Rows from block 2, named by matrix and row number. Each number is 500 + 50 x the weight over its row's rms, rounded and kept within 0 to 999. All counts start at 0. Numbers have three digits each. After the name is the row's rms in percent of the matrix's.
# fc2: squeeze-excite expand (model.blocks.2.se.fc2.weight, 256x32), inputs 0-31
fc2.0 119:478553441475549469477499513492419583400492508453512573439599495499500561442546498558522452446427
fc2.1 068:400455531436519495429451506455565470570419495568528402557453422508423471501458512513502499476520
fc2.2 141:487517501484425534447616505488431486453483461549474483373442541508579598499450490537504497541468
fc2.3 082:460551451380523510506524497500444529454521580472623494474506410499507449474465495576512498422558
fc2.4 126:351558534486456583529423527493453511473438468395480519471408503499533468546491500470496506543476
fc2.5 067:618606528541569595508526507512527537559566519465549512541462471497545555496473504589498472563532
fc2.6 108:506479443439519519522509511500397570415527431472484499480498471519583526443589501562489585520399
fc2.7 129:502438514492600586479441507511416541517523412461451433498453578475477397489438488507505536443504
fc2.8 135:559551511551560477513421501493469484475511471512471493504529573487485455451535499340500439429600
fc2.9 056:482621498594550575515534501486560457544488556486479482498573608523466494535477538513520541569577
fc2.10 112:493539450435487534564472485508497412529475477494521470516379538503515452592539505552490528590384
fc2.11 111:539548536518431546418503501488347513465481464578534523459565543491502512571465485534495445587480
fc2.12 054:466604537540476441538481505487505531504588535542536521519423527501487538536621508620530429525513
fc2.13 081:569557485545542477532446486489441537525492550543493504550529441476475439502381521573513563568613
fc2.14 098:490530510473565515473537492500583549401465386519504577464578569518404468422505529515503478466517
fc2.15 071:521596521554558596516540510519532541522525533513541502531572471522477518543588512521525598557615
fc2.16 137:504580499458562521433534495502582427525416424519570493459460498500418540462514506556475438492601
fc2.17 114:468406475567469594472552501490574580481466438573532495498536397476484566457565494501494488503431
fc2.18 099:437475518562485542512500489505546373486495452523475491411418447485417575387468504540491527503525
fc2.19 106:571487497367585540513541493496426605492540493522507543499431476491452487455510514530517416420533
fc2.20 132:444474528531482512520454495520550563491482437518531495474510502493466653414560496420490551511385
fc2.21 066:521658541486532599520567506480503525532525540478563516474586527500488443552577496521469550554512
fc2.22 109:563562548487506491477473506513560527483406457406450477427502648504543464496529500424519482558487
fc2.23 076:406547568464493467454532513496427447521505444475424467446568431482483510445395503506524434519415
fc2.24 069:477480541455480424447463510470583382540600553538499529543560537517491525490490486434525452465402
fc2.25 122:449555525474517500494481482494523483486565541415429554511546436500475402452460505431485383451591
fc2.26 074:515520455593414435544407486518541506586493473429473438488524448490507500439465500457508423531597
fc2.27 104:538490487486524498536486484519356530505436535561529475481485597462463502467396500547478557392470
fc2.28 081:588594528509549610505521513475506529576564529479583525546421514493571479507483475572500480555562
fc2.29 124:373554501477471514355492497489472543467536484494539496569556612503464460423494507478505503464507
fc2.30 101:501611507426446464518377495495550546461555523495513524477503394502460454479456509399483486455464
fc2.31 047:503497517443534426491481517518442431532480595622535548372487525476456453537513542484502442504552
fc2.32 100:567597530442514476492541506516554500520450490471492533527349575505421526464442500587497446497501
fc2.33 038:570678476443470561474508497507545541533484467473440503491488548495550483511570506559474501595493
fc2.34 132:481532471528449404573473498491568554519548482511519544615526612496504535457505499502471412586517
fc2.35 133:401642559514541455521470503493540501465485503510605486488544406511510484464569498442494565542499
fc2.36 125:474469514588472590538512512477477582439579481501538550443588431489490469510421498454529570561446
fc2.37 095:497490517510537504543455483488573593419581467564559494486470480482493481501404494434502448360502
fc2.38 100:528514499447475447501345507469596467513508512494463488527530401535536460515418495491504390472517
fc2.39 112:422481466441572447449575500510439539540471438478480457472457559511419521539461509605508451548421
fc2.40 070:523619530629529533540529518492487523581489490481401508576529556493467513480473512580521489560550
fc2.41 120:556578503537531439516469508491516603476541475444592433545438498489435490512389503406504493484540
fc2.42 088:499545350565559611458466515509499451511467535449441538443432549498424499468545502488497509494520
fc2.43 082:442676492566504451462454479494593467502492474461524512455541407484549518528453505472508523519454
fc2.44 071:435515562447469562456541499443548554477486399466489489537493439508558481502559492609513538474614
fc2.45 085:494501549416377538405444489495441617550574521545560492543426503489511513486492502519494492507542
fc2.46 101:585563546403539521476512518482535481403512495483537498499343496513531543507505501562471416495538
fc2.47 195:479471496478392592500466508495408552433540459470532534604525502506490564511473503458507448397554
fc2.48 092:511620440440532571525490489513487463512589547618483531458523467505486476458568501532469569510583
fc2.49 086:477533449500594490496494506533473487500535555525478426458496449482496421449502508559517372642498
fc2.50 090:483492429593484580562498465490561547469522552574464478506490412490489533520493496529499511499662
fc2.51 079:608595472571435454531484514482533539453463465530481478524473561468485566466521504446494442633482
fc2.52 082:490578448451480427486489497533468493431456515570511505497477589516497534443375493527518543401584
fc2.53 097:560582459487539550542420493528548509438422458546466522503360489494508495431531495560498441518563
fc2.54 084:591602514423518601528494498470467530511468545517569570477431499509605503576488493508448472467526
fc2.55 076:503496651485562503539433499510528502521422440474481503412463490506586521483579497434503437554508
fc2.56 043:542513569512454546444448486453435544517544485497474460424467417510483453560623438538513404512513
fc2.57 061:611615528542552609581489487503524520547472468500470593555473539530504534517508493524485565487553
fc2.58 136:530546481484467605509391497501523535514452429515443485430492502509458424408539488503476530525619
fc2.59 129:583603511435600423476502490489523478498527597432416451501484561485528554490563513504494465448491
fc2.60 053:552650557463584599571502521537505494507495503466547539524529561489498493537466518550507541587538
fc2.61 085:494473332544526554487472500511465481497416481377446484480517543527559507479577509542500471527474
fc2.62 109:488534519522455480511523499474592509505433378497483543423487515489473530443595512403497409438542
fc2.63 091:565622453474592446571475495518544550507479459547485483535507396527489571523533508426501567461490
fc2.64 059:539566566450408491479528506512561440548417432498478516426520424489395491474397489507526484499493
fc2.65 055:538637550587571634517488499468533540519552559540506552471526552484510488498535494505503494561541
fc2.66 061:596590550504531520507525492535550560524515536452583565476433549441489522499475491608543409522531
fc2.67 093:477569555420446538484515476501543481452449504516345542506522575489455514466563503473501404532550
fc2.68 078:414485597510564589506526508505535522473604496496506553401481399493499456507431504486491505515421
fc2.69 063:493626494451535534522486506485514562518617529564432500488535499498448465585587492565501557503557
fc2.70 087:523501590488458421466461507533568473449420492461450505398499365505511459494488492478492445560554
fc2.71 081:521530504459462556478471528515538514485481541458397420459491498510406446538607495389466417480515
fc2.72 058:577602608509480532523471496475515459451511517375498515453464610516513475486515502537508479586460
fc2.73 134:563435500518533526527404523497531502506516565540494516486509506508554613583602480507511432502384
fc2.74 123:523564484495458623526479504479576503562425344509482500543558471498538485500474494488466489453568
fc2.75 143:579528450604456524445541501505450539422466539589500485506529553507483576489451501492508437489379
fc2.76 076:490603480403491501487525502502439496467495446589463546485458499482396533520433493608485472577544
fc2.77 051:486678539548504618507485470437541450524502515519501523459503579515544472533539506493491478566530
fc2.78 126:486606545417549535630492492483475519503446496464487490454548534511532519448524508517481356485539
fc2.79 108:453458567543558567465520496500501553477468484495499484457428598506548485420485507554497504535341
fc2.80 127:496550517571478549498354509521505502506460512563498500460537493521539458501556494507487335545545
fc2.81 067:553541491509559554519502514503462539423594519578491329456461531493506461568526510550506526497522
fc2.82 071:581548434571547526496504491474399497339480500511483439511503506478517480495486476615531509528488
fc2.83 051:568426479541516469477555509518605464610456535406463487442547472505529477586427494468553501513511
fc2.84 139:559570479529415472488472497490546504474505451508315555495553528500417505449542483484483448491489
fc2.85 118:511601512514456548458570484481514468470367499538433549546533498477534464513559487513485364511524
fc2.86 115:469624527540435462528541500485478559489505582516502500446556413476534592544437497395499503525522
fc2.87 101:491513485469398532448513507498549542514475361492436479493599482508494606401535491485503458502523
fc2.88 072:533534536429487550411439499523433534404376558585505426487518508491527491463471498553487482477552
fc2.89 159:540558506482524524514452498498544531405504521463503500421525528527448520428569505313500525490507
fc2.90 093:521515501445459471496525508469421431497575527482593458480408505485505472573545511472520444371574
fc2.91 069:479474545493531463499543482478380537442525476484579459415497390453456451533438511586489469550461
fc2.92 059:496620536571520563496510515501553539543513601534479450466606575493504489498517481559519501536600
fc2.93 074:576571575473471470465524485471507534454491412490507491454502621458547468422498515561497400570519
fc2.94 059:484473507451438502483443544569468613504498439434574526499477547481523450418628509495491485568482
fc2.95 141:565561492529460550552529510517530550463463521549488516372494483508390463363477500543475507463512
fc2.96 126:500547518515462547485550491511532527492549476483437503405448484523375537528505497547497334535518
fc2.97 076:400576455473495532453615516484527454437474527443556532532426417498487477447434482487478429499461
fc2.98 073:606613475537502572517490527482502505511574494553482460493523516533496548599489474573492409562567
fc2.99 096:512454540527422443530556513528548500530502502494528526515539457501599537494391489449535595500629
fc2.100 081:487544527567594455460455513489535446491469444521488530406477524521509452472670525438507525525513
fc2.101 110:567531483487545466527504504512560569361497472515501512432458495496494538438538522356519494462569
fc2.102 111:441508589501511470494510492514421442448472511440546441420480474461442615465510518585489580521440
fc2.103 107:515576470619471550409451498493400584486482539547490511504475467484467440429547493540490549567537
fc2.104 110:573492484507379568495421495478559501484469403484553494543455521515412503439589496459488533560525
fc2.105 160:565559526479500558449501508505404502579503520519469504407566491512513540378499503566486610497539
fc2.106 098:478515633507532429516514481504514479496526545454533541464523541478562520452672467455494452528505
fc2.107 091:548550464606493567534501528505504538469491480514527463528573467492513448561611506518493591502628
fc2.108 165:518538566505542444467634500484566559426483475489621447517477449505467473525464500435523498434462
fc2.109 071:480569578524400423528481496476626513476503487427515472472441419494450472471540497453523427514451
fc2.110 080:564572533572571612491535505499499549511568579496530547539460517506550466533431488578524463529583
fc2.111 119:490555411473516505447496489507557443424516537482529517529489438488481389510378509432498518503391
fc2.112 097:576603510466478455521495519488548546411529532435521562415501552498441478482482501590507386521494
fc2.113 125:579586499432510407516423506573559509480457586435484477522476606488448560445526493493510488518488
fc2.114 051:613579471488445523470492489515551477496554516432536605432557534489519578566554506533487419499462
fc2.115 098:580448486600481584478495522492479547401442514528552499503420457480498459417557487514455530518593
fc2.116 132:535506505494496507560503498469384556482514418511597522438531520509506513499493492547499442340443
fc2.117 084:558609529464522512528440480491470474506468476489447489454518507510373596396539509555498419499525
fc2.118 085:527511494528555646483421479505484477541491516489511518492483491501521392485539513510548581623573
fc2.119 119:529461555510487443488403510492534619579493447448454545513504500503551506445613491398505509483522
fc2.120 083:552434515588456418541425499479605497459528463483507502402473493502398489515484509495475397510484
fc2.121 054:451534553538506598523538494471553587450501546457527406488535501468590480481503506542472566474620
fc2.122 045:563454542492376407504582486490548437503512405409457531497479475495494427433493478451507480489498
fc2.123 069:453526398487603479517547497481507520483511410510558481448484603471475496535472490543524461631541
fc2.124 090:526596504514519498461568507511545557450436516436476431493393544514495481513507486554482354551506
fc2.125 133:502606450509493489549478506507545530500545548566528475545500561491482394485385503501475489365481
fc2.126 138:495511452497526585462533502504510566424404498453517546489558451488555471359517501473479474435583
fc2.127 120:514590488442525505402488487498540527549444470542544491537570534517513509357479498579494454527584
fc2.128 066:545547547618615554512495546536511549540518523621538504473484539494498517495471493574467507532586
fc2.129 063:607641537568544579515563475541516517565559514470525538506484492485502558488483505584556498546493
fc2.130 066:525598496541530583539552495495386528516485526506560606494453505490385476479579485497512553485505
fc2.131 046:535544581523551489518488510505441582552623460545527560497551460492539572481592484572459487448519
fc2.132 115:515568480549418577417498507514413566562581495490574499552396514507531423460513501508500530499534
fc2.133 128:422580547499483481473565511480424509475484529455514543455485526450502504436660493530491436424463
fc2.134 054:434500493507538447513556494471499500569507499478522502659546416479477457510478521461521537640483
fc2.135 137:522498483493551538508470502500604434523522549495511506455493578500561389516380496394500432498478
fc2.136 079:465491451442382494533570511506591561515461436574488468539515573485540568516521494434497516549583
fc2.137 067:495623513494522560544545511493544488501544531508577524431545512488460480550599507548455605550576
fc2.138 112:542662490599475458523532499484525464477510452497508544517528356508495552496488503456493486438486
fc2.139 087:498555511473520423503503496483445398531550476513429567546491490586510427590477489457480528484622
fc2.140 066:492594464482562559526527507465467492539447499480506462493551559495460362541583525526485563569579
fc2.141 064:519623473448591470566565491498557579536541510531478444518524534505450568502441504586518556461532
fc2.142 117:392524485647530538563533503522535425437446542512560487484536462505536513525394489482496499497458
fc2.143 060:570638531536554545501561492508545506590511517548543521560461503541509587534463545599507503532505
fc2.144 074:529422443589469478516469494490667482541505494449552435472524441493537432440443495494473526525502
fc2.145 081:549584460521546549428477508491446561572630488529573523534409506488443475483516504535489534432538
fc2.146 131:511522498456415452535360497500525470506512443469418498592553451500504537479454491506494406491588
fc2.147 047:574649516472489596523486481498568416520510535444469567525545539463550549481486497548516488552453
fc2.148 099:544502504422476479417599499498451613493431502510526480556396510492532527462467478608501525509542
fc2.149 127:497535571484517502448513507512299522529538413506568536491509537512425541453482509524520487501523
fc2.150 080:559605469574424500472468507491561496464463480474474558551555615481483502472598538418509470505525
fc2.151 083:516509609545373432472414494513489554513504467519433533411529572505513511483562502572488476456493
fc2.152 048:510590499486565613537570450569517502541585572535566491523549527493489512569527493545477532499588
fc2.153 054:477617556423600560456544490488540546453529505519490476489514519506461523584578488517495596526569
fc2.154 161:458572481570485483446413494490501573417502414547589429547471513509527488558513503388487508466507
fc2.155 127:491490524475497594529362478494439508452551450438525436449385530493476546512426504542506530521463
fc2.156 116:505555502430559562460427496518358480461468476449452537413546598500538461516513500454517485468532
fc2.157 125:580603514498471476473522494523512577506482432510381496507548458499500509336456495504508482479480
fc2.158 112:564480421459470519535396495520459508418515502432464467455488469493432465480477492599491484613429
fc2.159 082:572601399518488468462496516497494475415547437478466501526492445477476428504426505568518541570591
fc2.160 113:542579495365473462530478494500502469446513519526504497405437495512370487516489508594508481565528
fc2.161 152:563441578559442580514483501473548460444596477509511533482527416501538380558488500495519477517573
fc2.162 146:491458490434426494524533512501419540477445546424619526517579609488484576525494510531501429526485
fc2.163 080:449516554545453522416537523469544548470476477549491542500555550526582548597571512406489441537574
fc2.164 106:561584537546500422446599505485416519491526542514510491504539428481489490568458507462474510542636
fc2.165 091:491568552518570527558447499501504544382555505493499520530516541499555537465494514552503351586512
fc2.166 099:540590550447513534453504523500529479463475518418571547482391551445433438480518509525511392555532
fc2.167 143:579573456456482434466459506488482550538407514581468498569481511503543477477568497519499356479456
fc2.168 131:437551500525492518445427516516442583456537516555499545462418511458473491397481495560512626495556
fc2.169 109:580561534381491495465422491489540535482509523540448531493497503486501551412481501588490391451569
fc2.170 132:360579463470543521344614480492492521492485473511526489497522493511502545459521498535500460513536
fc2.171 174:538580532426512491379535502499346580463420491486493526502548512501533470523560511507513507459499
fc2.172 075:476658626541524437511530492480473544519505450552512496468467404508501545518430477449494510507516
fc2.173 086:537496534581469459519508494500547481559558432489597415416575447493500524526413497422524472481569
fc2.174 103:535496491410436505408456504486490548506587461504450553527450547490506538516608502417483412441538
fc2.175 098:481453480492547521496633507496455471462416586420558541494572447515503509455391499482522557502503
fc2.176 064:524562488531552610564462527496567554574508542455550542544571512503441565523483538502469554540599
fc2.177 128:459654481497441423560480506495528394440481547467488454444560472484491489503436497540497445548483
fc2.178 077:548610519365453559511410490508553505496473545469510527458464540505444493459537531497482386491496
fc2.179 136:370612458501473562446479492469427558441509516466555525468420473498462540520560497513497498542427
fc2.180 095:565515515538439423553525512488588482511524532500518509551513691505562540434511507483482481504507
fc2.181 084:546444473506473458589466486526637464463568547488450424498439522468456482528492500422526588460525
fc2.182 042:517455495503516523450516503529495458432488525481507558527526602496425451550429517432477383389441
fc2.183 103:474519560489468433501429499495429545544494399499629503540431576476511434550469503500503540420484
fc2.184 154:407561535575452543490470501504439562453492584502435451460454527508408458450542505546501555554428
fc2.185 120:545514484510564617519509500504463565510390422510540491506444448508490344488536499517515501467487
fc2.186 064:527405492542555526439480495515486501500458428478476492523525608504532573414640485483473488542446
fc2.187 057:592669514486469581523586484497539500559489520486544578545480532489438546513480496533500462510522
fc2.188 087:586579513599543479489542498504536547503545490480545444492501470503452626536449500612503457555482
fc2.189 107:542544534541469410464518493499452493604580551514441494426553485465511478542470519450479596491606
fc2.190 080:513557559428487453525466483493578524533434432443423382523532603498496584518509500522518529532461
fc2.191 074:457479492478481589392450492485517534510505463553535542549526577488498394421596488528535471523422
fc2.192 164:494571531496496572344496494495445515409453528506401521566458556495541497474491497532495489476577
fc2.193 155:452560566477501486468381491497451565495443394479545536391518435492509552460468506467499526436538
fc2.194 128:430458536445427580509536502482516546481463424458488496510414559509564536520519496638502507444433
fc2.195 085:523295548509471538445503490505515517500508490427452491522531572519474509463560500565484518492439
fc2.196 054:507596581607508574498539530547516498540568547581604534449528531485538498494584478491487510522534
fc2.197 046:528619550564539544513507479515545520570533617457544508495556544518502488527564477535493559586572
fc2.198 050:510448421509531536456555511521526506541576469493429550532449531472551588446569481446532601408498
fc2.199 080:538435505485474462568571495524567476535497607365448468446506487528503517559485492461512492569413
fc2.200 090:505492592474534419542546493495556596556481399525516493505514553471488560440374505468511528461540
fc2.201 065:584573480461531495444462496488531561469524558487508585526463492497379492417525483608501478507579
fc2.202 141:468500603542429444505449491506573473530407483527423581402554481502471532494447498464507441471557
fc2.203 058:510512365409472532469485494497452530529439509524458522502529597481560601503454474573473534434471
fc2.204 048:492652533506507589513515501479500409521466555508477528521493485471499518471463513570500453518644
fc2.205 128:564502497456550646474429505489480497542455503644475490436492391509517494484500495528498511480480
fc2.206 071:504393626519523487489516499486630442462486422470516479500474454452535572552516507441516524545476
fc2.207 095:477520514479367462489500500511559378474428500489584518535568482511537491373445502494494495491481
fc2.208 140:468497502513508567470396506490416478381520444443417512430544599511448465505508499482491489469569
fc2.209 118:438584536538405430470497494482560455438478522505491513553542418500486464450445502439507429462608
fc2.210 052:506476433542531487504458512463495462370431408489468453515451465502421520510420491466517537384527
fc2.211 080:447505478435546543493471524487468533344523409467468526555505603498587478475493501466534471559502
fc2.212 074:533562531586489538485469475491537537626467450512526589518548549504451456522494499565489612525571
fc2.213 112:574420435537519574486496490509456440552410419511563532426474583469510458503455495549509451569474
fc2.214 100:535553554443509595481464480488405513543376429572452487433483487522493447555568496521493530464528
fc2.215 036:395429476562535491385526502501466551484363469473544450457517467539452441527463483460491521499520
fc2.216 113:578607485478490514523464470507515520524529541453359494467462525517489505462505487533505345478547
fc2.217 089:461577484514407478411512516495452496488460555595484468488432556488540521377511511556514525469583
fc2.218 073:445471486459522397550410505487595483492431555426456513520491402479425554559521504478490490502564
fc2.219 067:530593567424592520471472495508552545496502481496550517459419368504464527475463482411476515447519
fc2.220 049:495415557498493525445500514485555493602517404468531462544531495460556480553500500371457492529593
fc2.221 103:578534543535589539491532497496492543574496510530522419544459373507467531563442509434514529443574
fc2.222 067:441588513499503601480420485454507552509515514563504426555554463466577527490452514590490502594458
fc2.223 122:544431476549439413449508498493546502545510517474457434423533482479483623500453502468498469542626
fc2.224 122:538488402540471590561428494495391581512475489575507481526578509512492600435543499503516499505480
fc2.225 077:598513490539441401505458497493477483538433574515527486459431554521530617451551499539508560460437
fc2.226 089:527583567560556539486450488487494460523564489527428471455419552513491535436514501548510387574576
fc2.227 100:551596557480498498460473504519529508496462504423568551532428617459544456531519490441493380523468
fc2.228 064:453541422520486544483481527498469498500450465550461536488507341499505558475444503421517427431418
fc2.229 101:548514516464546478417462483497371553506557524502486517488485497530517509332496486569500494517577
fc2.230 149:496443513456451531685507500507549439472524574454500453468490462497590508500480496532502415513493
fc2.231 130:495559487557535477409521491492479499460435485439537405504468593495471518334509514458521497488524
fc2.232 119:392629518460493450473469503496460397517479522604577482466473488495481500503415504525491495562525
fc2.233 097:584454463464414416449500491470566595512503435593478557489428424508520545509523489454497508541543
fc2.234 080:503585478383538476522581507478506531489496477567606537460540511588504532507451483597532531519561
fc2.235 143:502630547533574391563497496480421488473533518475541549467467449498545413502457503444512525522568
fc2.236 054:556529493405470649481447487500532423417501570484492451494535513471428526498457511498490481532585
fc2.237 169:463556504491549420436510512508384562455541363446474500500500563503493531418478500563492529542488
fc2.238 125:575559493510441567570452487495565514413525538440429525479448512500354481451519506554490478475491
fc2.239 047:563571566502588422505554489538565423452524553465499499547505457491374454435563499482485491506512
fc2.240 043:456430501510447385451440510533527441473503502460518510559495468483473437372477506479388532506551
fc2.241 072:510568517502528584521480502506434506474497497528379494418409565498396507425495490525502505560575
fc2.242 128:434457485472530458450544508489582514482525462432544403562514440510623460541442504517503531526593
fc2.243 138:445583460450559508378536493509409492466487472482432542467392528512501501440490490542492588516541
fc2.244 101:593558543549548490494447492527513413407526495493528467523431511506547460556415475406480427506562
fc2.245 057:521594512467551579539580492472486538499552552485553446484585517516486459520594491520491529574614
fc2.246 080:539566511360475535535368485518529513518504520480553488510411460508397523476507499564498503500552
fc2.247 092:387491474506574532525578488471503435503458487484450443493515439509621496473409509553502581477454
fc2.248 098:565567515508539535547416507494530544458475471459526497471383523470545440483518522554517348511533
fc2.249 077:492670480498494581498469489494568424574522551440560534512523571512482546520475487478460443509473
fc2.250 049:494598575524438536583520502501514590494565529549509431421484512530562521473426482570495565559490
fc2.251 090:593600542572530600471583481500491514574547512474553490502396511494549518538483527557512506552540
fc2.252 065:618639531576524534530572491511506523536521510499399525567441495523537540481537511554487468536501
fc2.253 097:480568407502511307511557521472516579512499485494559486509524578486555473508496502544494520520519
fc2.254 103:571488537536582553503574489495556613454429497617501466503487594501491512500424510520470510464534
fc2.255 073:472526456532482428468464495468549491498522544556609486415503453506524424574452503485493498610604